Weights of a small encoder-decoder image transcriber.
Model: encoder arch swin, encoder activation gelu, encoder widths [80, 160, 320], decoder layers 7.
Data: trained on analogue clock faces, 195000 training examples, 1.9 epochs.
Rows from block 7 of the image encoder of a small encoder-decoder image transcriber, named by matrix and row number. Rows with one number belong to one neuron. Each number is 500 + 25 x the weight over its row's rms, rounded and kept within 0 to 999. All counts start at 0. Numbers have three digits each.
After each neuron's rows are labels from the 100 images, of 14976, where the neuron reaches its highest value: "responds to" is what is common among them. Only what is clearly more common there than usual is listed. The data: analogue clock faces. In brackets: how many of the 100, against the usual share in percent.
# fc1: MLP up (encoder.blocks.7.mlp.fc1.weight, 1920x320), inputs 240-319
# fc2: MLP down (encoder.blocks.7.mlp.fc2.weight, 320x1920, transposed), outputs 240-319

fc1.278:463538464517479499468514512486508455493482489482469490522480481515476488496478524485441504533504527464447479495498492529462512534522486506515525537489473468516494495472516462504556511476536471508486538465507500464534519513521510516491468517
fc2.278:504504487495479535462504491522487510510491502522467479494545494534494491514487524442486481507540481517525533534457500484508495478547518486478470480506507492475530493491501477514468490481492507477478514530516484492513509451509482518520445469
responds to: hour 5 (49 vs 8.3); minute hand past 8 (27 vs 8.4); minutes: 40 to 44 (27 vs 8.4); hour 11 (26 vs 8.2)

fc1.338:486560505519493492434477518479550492512499466490477466541505455479506524482483461452485461500488510512473527484528545518493512495519464506516478525499541516516530494531512516504478511541568530507539505470505529564514489485519486512496509520
fc2.338:517560529515422511501515482486481504492533477483462490514534500516520473473487519501518489507515519467487553481522544466452498511551422475485501504549497499490513464480459477513503537492507481493476518541475555521476494505516523490517474520
responds to: hour 5 (37 vs 8.3); hour 6 (27 vs 8.1); minute hand past 12 (26 vs 8.1); minutes: 0 to 4 (26 vs 8.1)

fc1.669:540535500505453516510493522514478476514543510484518469494494508529490534482474521502483510491484518530471461512510479527530537527505520515552505547504603541522472512466467474521505500501493471475513455494503531518512471494482477490505503528
fc2.669:490473510489490493479516514518434512483503499462510521492442468513509464486478506476459462497521501514482503513530518501477505511520457535500517516497500540488502530488539470536500490484493482517515478526517483516523539506535512502556462550
responds to: hour 12 (62 vs 8.4); minute hand past 12 (35 vs 8.1); minutes: 0 to 4 (35 vs 8.1)

fc1.555:513496500472511458462482495503487505480549509503508511536518542522540522488489458444451514469502537537497483529457498517516464472464459492491510500496493525534516461486538514544483508518505522520506524496503541485459519475496572504508474484
fc2.555:480531522545488480492511479512566516500501520523514454500457522474474543529505550497514513527497499510471513493504477462462496512497483476480534495528524499459465489483477482487477533491513460514549491530502474508486486530501496498531510488
responds to: hour 5 (67 vs 8.3); minute hand past 11 (54 vs 8.2); minutes: 55 to 59 (54 vs 8.2)

fc1.386:489510496529529493497478465513513437485494467450531527559495474483482465499503515502484511483533515456539499527454496503510490513495519481486522468514497476493473472540524490474512511512504436498495503503511510512492552547517473505479451521
fc2.386:516517514484493469469541485458519474482494487465492473531530521492484523514513552510525478522469502505509514506471467479492519507498532495498462565523529501484494457487459482492509463478491480493503513476487479525516501505519538490494515499
responds to: minute hand past 2 (44 vs 8.5); minutes: 10 to 14 (44 vs 8.5); hour 3 (39 vs 8.2); hour 2 (31 vs 8.3)

fc1.469:518499509518469482522489493495498446462487473459470488480489467535481505512481521499480425477472502551506461505505485497488473493484498465511533516503511519491481503457485492489464508526544521485463518471489517532483517478458532490550495471
fc2.469:471501517523456510512490499506419500519468494494466464470469500464535503523514497492500490464520465500504507480520505490474476476530484508492525533498546548490476544532530475515481524519520509500499505476530542496507524524513532543500495503
responds to: hour 12 (53 vs 8.4); minute hand past 1 (26 vs 8.4); minutes: 5 to 9 (26 vs 8.4)

fc1.112:472488523513540522502460475546515483504463485454478485520558523471548488476483495506460498498460467480497456485478494526480486506515485561504514529505525519501509548517516493512465486469515526534526509486486478506521537503512502519509473503
fc2.112:489490492560504475478476518491475517482500470535518500496455526520441542497481512505503518487515545534461499499540495465495482482490548493461469546512514482495500523503537518505511507521500517485515502499519463513516481526447492494509496468
responds to: minute hand past 2 (69 vs 8.5); minutes: 10 to 14 (69 vs 8.5)

fc1.392:458490529467511527506541499520464510518484483499465540476457474491508490522534505502474494454509487503522490473550489508514499499505489499497502515480501504501505513519474473505483463525458527523520469523456515487482489453495481522506509435
fc2.392:481499495489544521450482488520518507521497502558511504493545497512502509538524492524543517500511463488521492543461459509490481517531530487487461490495519492502476507514495519462450506479537524513496514527459471467539496525464503490494516530
responds to: minute hand past 11 (65 vs 8.2); minutes: 55 to 59 (65 vs 8.2)

fc1.60:459511553530468483521510508449474487530500472471516532435476497515487471512492467526452505539498501494479502481532479500486448480488506478515492492531505539541516522465463503493470487542474526526507535509540541501487518514461532516514496514
fc2.60:478504466508482497520477527507481496499561472479481457483486538511508546542500502495496507502563505540530522493494484520482534442488526482503492499492505479518530474504527522545511491498527522498541509511473531538476504472464517498510521477
responds to: minute hand past 2 (56 vs 8.5); minutes: 10 to 14 (56 vs 8.5); hour 10 (48 vs 8.5)

fc1.736:463522513507501505503456522514534483490501496452512510535498532488481513455527496480514491522476531536488488458537498562498450498477509511506522503469510484540494473476505510501469455468526519523458522538509481500529557471499474484501513509
fc2.736:489490492527476472478524513499516499493514506495510537458522506504512524485467519544479506510505493459498528479502492521508478466515520493484471530442550468527531517540442498493494497502492504532535490525491515528468506509508519529466562500
responds to: hour 8 (65 vs 8.2); minute hand past 4 (39 vs 8.3); minutes: 20 to 24 (39 vs 8.3); minute hand past 3 (38 vs 8.5)

fc1.308:490560532460528454495523456487497527506542490461518562527518555486521537473470484550506469518441485528486507521508495514468470487526568559515489523511508517512496487496459520462499544492505518491505506511496506483521510487480513532539495503
fc2.308:523481502502501456501550493520539508482524522489488544487458479484478557555468539487491434521493493487503477500505461472466477460527550507488490498520493469494476516512483501498486504515488462505501488505500481520514479493546499490523497489
responds to: minute hand past 2 (65 vs 8.5); minutes: 10 to 14 (65 vs 8.5); hour 9 (28 vs 8.3)

fc1.705:544508536490492502455488470498474499474460513523521518498469467506472513475511531459515545550501484512513461493522486532512516465539474534508529525531473484494513508500530506523561514527461508497512463521547506498530511515484531492488517478
fc2.705:456482484548494499462448485518530493507520482550498455485520484525484522535474465484529488476496473506477502545514495469552556510488504462471491508458479517524495476486530502502468486472537504513485524498482511519514426521495487514507477466
responds to: hour 12 (41 vs 8.4); minute hand past 11 (32 vs 8.2); minutes: 55 to 59 (32 vs 8.2)

fc1.642:493486511456485476474516474536517472474535495511463535510487513466530507493508474465472471521512555499464515541522510496465497540469465557529522484459522506506483446475483503518533552499487522467490472499517482509490485470503486481488509527
fc2.642:488491554538492530499487453479504482510498515459481515522527505499498490442512512488485482474542501543492495457551505543499489529555499545476507539497536473443536540545524516491477511494531510487462467483459494560524490494502527524501511511
responds to: hour 5 (32 vs 8.3)

fc1.94:465535476489475473466476520532496471519511503470461457498520533508451505519494453471474491499496495465524480512522484519495506471480486534467551490492543491507483487506521463500470508537487529537473464502506523488486474515479517503541466503
fc2.94:509497499524467529524491467494512521497512477524529470535487525534531526464476529479463521533479517505510508487474512520496491534514494484533499495506484505505548487470498423515488519466500481472502512511456517467517466473489463491491489484
responds to: hour 5 (65 vs 8.3); minute hand past 11 (52 vs 8.2); minutes: 55 to 59 (52 vs 8.2)

fc1.284:528546513501489499526461547506511520442541515459492518485517538452558551504542502515469497531528498504470530521572544472512503482567510492505504488459517497521452493465475516538479476464532531550475452510463537483488491498496528510515510540
fc2.284:516491503500486496492509474495492472494486474431479511533520500497542504458481548531495507520510509515504516462506511509516536507491496554533475499476482511531451510505537494500508492526495480525504530524511512513538492508501485494518493539
responds to: hour 5 (51 vs 8.3)

fc1.397:505519477467503515473516505486506541470513495505504502468499509503508495553484442564513500457469529544485535500486543477517515510510523514514482437500538517483482481487477511482495458484518547466503508432512505512492530533464511458523520493
fc2.397:522483502498488493524512512542480487508487518549490460505509477507508498482527519478515487486455477529522476560482504517508530462506520502525485518490476526466493522478437529504491489482518514498521488443503506487479498529523505492474509506
responds to: minute hand past 1 (56 vs 8.4); minutes: 5 to 9 (56 vs 8.4); hour 7 (37 vs 8.5)

fc1.163:484531520477508478503486527467481483450493459500499531506543542502506479540507475480492484501531531483491512521513498517469462511479519519508491499536523493499485534546518510483468470474514512494502521537491489457472553481474516491511502477
fc2.163:517496513509521502519487497477508519470474468468491492506523516520516481485512535529508479482520521480504511505528498484509435475513591481530491558496523509532522517562499520497551485485478476513531512525509493518532484514512507502508539499
responds to: minute hand past 2 (30 vs 8.5); minutes: 10 to 14 (30 vs 8.5)

fc1.753:493533480502457492465530519513510501560492479529464460469547450455503545537533530488489494486472501482507459473516527506478530490476515521465547474520504532481439521476507506455482505479487478492486535485533536517487524486529562529473486487
fc2.753:536490497514500483478524521503488466491486494481514460524577501556521495419511505492502517528469479532475543531526460483516573494549467501494467480458492491499516508464504503519480519503541575506497517482521530470457488495532503498471502492
responds to: minute hand past 10 (50 vs 8.4); minutes: 50 to 54 (50 vs 8.4); hour 10 (31 vs 8.5)

fc1.319:503504537548496480513496475509532512509513485500506466520461518466475516523454499527512465468534467483519479542443525486471468532501489505512506494512492495484535481526491470489475517501493501462485499514522531516511524534505537501493450481
fc2.319:492509496528486536525480469465517482511508486500542481502495459523478481500503522495477530520509478483467482520505511469501461529482476522457500510474484445498532506524461531541456516481522455505496484481486517465525480469503483525555530478
responds to: hour 5 (44 vs 8.3); minute hand past 8 (36 vs 8.4); minutes: 40 to 44 (36 vs 8.4)

fc1.493:526511445533482496498478517520465463473457508454462526487470449510507519447539483503521462531476497479505537519474509518491544483538508533508511536500523522516524518532511533514525472480528478462456492479505526487536499514465504515534523516
fc2.493:526486527518505507489493506469520520492512522513536485551497519502488513499493479492466485515489490566503463481489487532507491477501520522536511486457488519445505493527471551508521496525509525511495526466512496520474500532489526517525510517
responds to: hour 12 (66 vs 8.4)

fc1.658:509461499484478522485524494485497519540511508515512551476478481490470529525480528502496475548480478527516476534522503497485476521488492498513475491530509508523469516493491477529489472513524480496486495488504473467467499499442507500492485527
fc2.658:514509469507506498508501486513461510527531486478506480501476482521498474499477477461470500472518451518580481557511484470516497508440466486504478462444456546504530515501467502467473468528491479478489480484486549482486495502474524520488509478
responds to: minute hand past 1 (70 vs 8.4); minutes: 5 to 9 (70 vs 8.4)

fc1.343:491467535523482527513508460473505483482440471503509503457501511481490523493561498525461535454506511445527532472507488500506494516505495485524481518510499499543498489536476465564532520473475515514503495495503486500475519484506492453483514505
fc2.343:472486512500488488509464509506487489469483462486443472509512537498557496512490547526526529508511483516535514477484523530537485506475499493517498510512493504529507513506512482552476532497469505524528524498526470517497499465545513460447486463
responds to: minute hand past 10 (57 vs 8.4); minutes: 50 to 54 (57 vs 8.4); hour 10 (50 vs 8.5)

fc1.274:524538491492509516500501548473475450509458542459503492494520551472493507489489501497518448522489502495484519506509508537467512508508533446502504502490481470548529474480482479520461484463554490506463495500526509523511518494497507515499525485
fc2.274:530501549539497523526510518505475530487501513471497489461487496472530506468528503470456565495529460496483542511513500514507508463537489512474516524491529479522506495525507496525493472535538490514523498495479499536487524525487528516547542520
responds to: hour 8 (38 vs 8.2); minute hand past 2 (35 vs 8.5); minutes: 10 to 14 (35 vs 8.5)

fc1.539:499521548507468482496481529552497521517498487510462474504481454545468526565534519467479465513510470486530476513524508539510499509471501535473509530478513574459498524558486501497486526487491500533511494488539526485522488493506521530496484491
fc2.539:453470568525481467478502501535468501507510522475493530516477545516502452478474517508489470473492540535474520504497510531523468522494463549475519516534501516518446498490516508511481497498529483516531460494475501536518490493505505528497522476
responds to: hour 12 (89 vs 8.4); minute hand past 8 (27 vs 8.4); minutes: 40 to 44 (27 vs 8.4)

fc1.378:492503449512466468491496494502488511495496491512532454516506457468483518478439498489518469534492464467475520523554459498505503539473507484514479511508476513514481525520453485490468538484526484507481521505496502514471514495611496518529543509
fc2.378:511495490503460500477525531509482512520510510471492508468526473527493538524477543518483513504480491486509492535494482510557496473534508440486494535529523460502496509471453465514442509503506514541485486509502477498499552505558510506494505493
responds to: hour 8 (86 vs 8.2); minute hand past 5 (32 vs 8.1); minutes: 25 to 29 (32 vs 8.1)

fc1.366:525524463490505520510522520467495498525498528506492515510485486481547523514454498513509523469499519480510526506473464475522511504539526496504516448498443490517499455544495485513547481469504515518495469508495511501466529506494500496494519497
fc2.366:494498511519516463513492462502478512517531517500485471488538486526493481504459488490500485551503524472529534478503501457499486518532485509456504518503498526518474469490507495522440518539502526504487499493523485508487510524570539483453529550
responds to: minute hand past 10 (37 vs 8.4); minutes: 50 to 54 (37 vs 8.4); hour 1 (33 vs 8.3)

fc1.271:509485572526540516494439486433512525495500460493497471484442533524509557460537484437515532504501480512512519512526447487455473460532532473526494512485486525492502543475485465517495492463508510498498471465501497498499513526425519469517513466
fc2.271:462499528486505509545455511491462478469479445468497488512498506478514470532497485471498532533492524491521476523450522517507485466472486460541480513523496486475505530504514470521526458502505508527540502478536527501483501479488501501492501528
responds to: minute hand past 2 (40 vs 8.5); minutes: 10 to 14 (40 vs 8.5); hour 4 (38 vs 8.7); minute hand past 3 (25 vs 8.5)

fc1.757:499482502482494526506499518521478503500479473478527498469519487463499519533496498525470489528504549518474510508520483467490510520469536467478499542511440509505456499494498504502498494498508465544479503478477514517499492541468505487501502468
fc2.757:475483504450525484490511511475509473528517456506516487524544468493523419505522494470507488490468501467521500513533469502524487479488520483483498451494453505490500512481509489485474472468515536492488517497534527508487461503502531492506441494
responds to: minute hand past 11 (66 vs 8.2); minutes: 55 to 59 (66 vs 8.2); minute hand past 5 (30 vs 8.1); minutes: 25 to 29 (30 vs 8.1)

fc1.559:504508481480483461469498515517514450505493497470528456487502508480499483523491511508479444462485484494479510531509500517508528492451504505468507515505515453514496477523512487482496501496458497516489508523531522522510519542556469528558485462
fc2.559:491492493453492514479490508504496497506517500487454526510476464489508523503507548494511469530498499481518522496513521480482512511492490476521501512490464457516559542533461492537486519540519464495512470498426520475472537526528548533511515463
responds to: hour 8 (53 vs 8.2); hour 2 (36 vs 8.3); minute hand past 5 (29 vs 8.1); minutes: 25 to 29 (29 vs 8.1)

fc1.8:523543548563532541515506529485499502426450514494498518485511515500491461472496510484521514507524518522465498556474474522491487425480505518509517491460480481479500526488475536489503491471462504544499561552505499507500507527540500463470528549
fc2.8:476477527531509449525490510502446500505473487459480490450472517517514507544495514548450496456515523502496514474574477513496487453455546502479522531488491466504480503492505495484483517501526470505518505526536469552472529485509479531474533498
responds to: minute hand past 2 (51 vs 8.5); minutes: 10 to 14 (51 vs 8.5); minute hand past 8 (31 vs 8.4); minutes: 40 to 44 (31 vs 8.4)

fc1.142:496473517488465483481504505502518510519517506510527472488539536542547468491529511506479490573516489520507452481512527519535483524502470522453476479493505480506513501500474502463517539489497478476455493500457512491494481472467546468511511535
fc2.142:470503478536472476496483526480468477471489533521469517517403463479515529528492518518477509543471517532468524522507500500453523482525508536495511478509548524486463485507461494516485493541521511511568492478511453476491481508513521487484521465
responds to: minute hand past 11 (50 vs 8.2); minutes: 55 to 59 (50 vs 8.2)